Weights of a small model that predicts nearness at each pixel.
Model: 8.81M parameters, encoder arch vit, encoder norm rmsnorm, encoder activation gelu_tanh, encoder moe top_k, encoder num experts 8, encoder patch size [8, 8], encoder layers 10, encoder width 160, decoder norm groupnorm.
Data: trained on rendered rooms with furniture, 72500 training examples.
Rows from block 9 of the encoder of a small model that predicts nearness at each pixel, named by matrix and row number. Rows with one number within an expert belong to one neuron, the router's apart. Each number is 500 + 25 x the weight over its row's rms, rounded and kept within 0 to 999. All counts start at 0. Numbers have three digits each.
Before each expert's rows are labels from the 100 images, of 14976, where the router gives the expert most weight on average: "peak on" is the class under the peak. Only what is clearly more common there than usual is listed. The data: rendered rooms with furniture. In brackets: how many of the 100, against the usual share in percent.
# router: router (encoder.blocks.9.mlp.router.weight, 8x160), inputs 0-159
# up: expert up (encoder.blocks.9.mlp.up, 8x80x160), inputs 0-159
# down: expert down (encoder.blocks.9.mlp.down, 8x160x80, transposed), outputs 0-159

# expert 7
peak on: wall (71 vs 37.9)
router.7:518529551539499548528543474474476498514516438479526487525476505526540485503539481479496530487491507529497469554492523537518516464479495497463527472520468494485527498531479509507523487497517535519508523526493521490509523507489555491520509470457519456508472481509508528512510477502483519541449514518556515492506515474532507488487536477539492489520488477538468535487502521505505445524509485481521487540486478541516500551491523503501487507537504527464543501496495532491511515470523462
up.13:457481489471506584491519483463543495496519505508520467472467526494521486477493545490477524437532482493530475479518488463479516499463501471481483513496558506476487471516534511520484504472502544446560477488554466508469454511494488497515499497487466527481503490494564513503509530543532497484521510503525509523511482527531502520509500524479487504496478546477496490526503491477501489513523484501515479487528471462548473501507483506459451493501521473502505480496463492502518529469485481
down.13:521484434411504485471514520497483520481532503495511489494512470513516462554491527509525471499531537474501506488534503481483521493547480455496485547521508437473520516483467477495493473497491534483526506523525515500536513511459472475536501512565520480514489523498457515497474476523506491562511517462526479482512488517482497507518538512511528511491507492491526474527496491501496468506472457507504502534520514494483494494469517483476475530476505545486494537535542469510475503471467508
up.14:529501526506508488530515491469547516507475494475496421542515462508539508526534514505520486505491510520487498506476496487537535450494464554483448464485480495479501431515524484465516494471493533496483493464524492500475502525455548525516469497511521498541520485542487526501503482501493499491486496533546534486529541506487521485498514517509529488455523530533513511497505468474485502475497490511470468521499473493480484496500498515524523502465508533497515538492532508542505459468565479
down.14:493462502483502534512483488462481511491504495492507486513503474513496496478529472492440495517508504485499520494480499545472489514524492542461451464479506456496521492492522523472513513498539453504514478482465526498518489494497465514489470475527469509497525540465533502470525537531513498456517566501476486500512541514491496491514509489483503520504498504595497492521521516521493571502477465501472466530479519463476493456448495479486499474553471486514529451518510487520519497492527506

# expert 0
peak on: ceiling (75 vs 15.7)
router.0:463481511497453504507497466516526492458485487545526518568493488498545466448519539534460534497487471499471508506473501520479443547462511491505494469525462542467529470471492482502522509569520503492526496513491518510507448541522504514460481516508480519489498507503501506525490489507515493478468539496506450539483513481471488508486491505506472498577511539487507502522507524511482520485496495507460505457491488456494471508486518497477515505466501503484472508522511539500537479539503513
up.13:531494540480490525530496497500516519508460485495489470490509507501478525463500514527551490486521475522486467491495475505522523469515458429513499494485493524505553410474511515523530471540460517508573479501505510534455499481508517539510466517534478497466502518518501490477511501478505491496533523504538476485501488505480456509515465516480483503472498552549521509497487502489482530482553510521530511499548523477491500491494485523523492524497532500513526509549527487528495482540529520
down.13:529519520496535455489497512538473514475508529473486493505509486543484489478510494475509474501505517524485507537512544495507527489487468457518549485513505521506488368516513513512497497499470481507435537520493504490506489511492477473498525522528528509522510551479480515416490475511491504431503490494507500480518498498500533509520497482472531485469503528516517502502494504513471488497513494519522523502481509502530487489499489492510485483535501518501465505551524490535519492508574480
up.14:511530531497529532482550489512504542527541513474491488453529483478512544471522457499542517496496511532492496521503526478518527464503485544487495535470507488476499519535523514471490487432461532452521534479513484515485510478455564498507497511473514486501503476473474498520422525480475498485524481522492499479540483515510514504485513505530490480449496536510484473490461493507516470498498459535504518475515479512534498493526526496500468483488539519549520464512503488514498509504542525
down.14:529525493539517521523475493444466502511472510500490555511477500520513470509488533522492456540484494449494502488514498469506513521489484493481495505472532464549486548525531497494508541524518519465510458486477469502508509506521483493553478498494551509520495484485475458519425493500500491504530491507496505549487474536464521486502536510437477501503496455530518495478521513512518451489506525502475513508517491453542478501520519503474489512492477478547496532469471475493505529471471466

# expert 2
peak on: wall (65 vs 37.9)
router.2:453528543526531455520455488492529464521489475487459482463512521486503514540488500481515506442524511478496553525529492486542526489509483489492469470469510494518472494472537498501485517480458471445508521494546503491455489485468488510545523495523522535496476521505446502455502485550469484508484468496495487496531508496513516485487467460464512511494499474486540481462504467477503509482490501484527527496488529544524516477478493522512516494506489450524506463489497434528482490477500489
up.13:508515465436463500487491554489489531496545543495539544477494472497501475488491491495506496525468490483537524493510513508472483482519464491514525501505553530501498478502502494519480468474458518478490477528453475544520510487520474502498522505538450516465493458481546471493522523470501502520500544492506505528477491488544502497548482514475486483504517474515472542521459530485518512527495479502506492537527519495528521463498494545432516503521509504460518509545491526500549533510507526
down.13:518521481572475515503488518479556496490489472507498485533471498493523494499531473483429488476493511532521453517492542500509528518490525470508566549447512498518504473502459486512529550480526523509507505510513541473498496503511524491483526504480568490492504519504502528482493534519524513498520491464487491469520511467514495509484485501520550532484534512464510495472502487503467497534432497497549475467491480490506505534502489491509463544482502499472498514530567492494494516499495483
up.14:487487512532510499506499488477457535517478511493506476454526514493520532515506490506510512457519524551489523555484492475533503491508490518511474478502492519492483506465483515478526451456469505458493470465537488511443536488501485502529538457506522527522462565518522507506488474546481489490501475456543490451525513509513503483499475438500507490476486512515566525502523442491498488481531537494509489495489500479499512536514528507531499479483452487526492534525533482496503472513522529
down.14:503470494461491538513528507452488441514515528468547486506496494539491506503488491473553455547432494479501494516497512482481508477520475452493500480503526524513495487511529528510482500530507488523505468527450486505469530486510505461471438496514447498466519519489553546517514501516500506485520557490468499524520495506497471504506556523530496498491509475517551498493510520497516530514518511512490502515536484502512474413506498503500515504528523486490495447479524495491488491482498470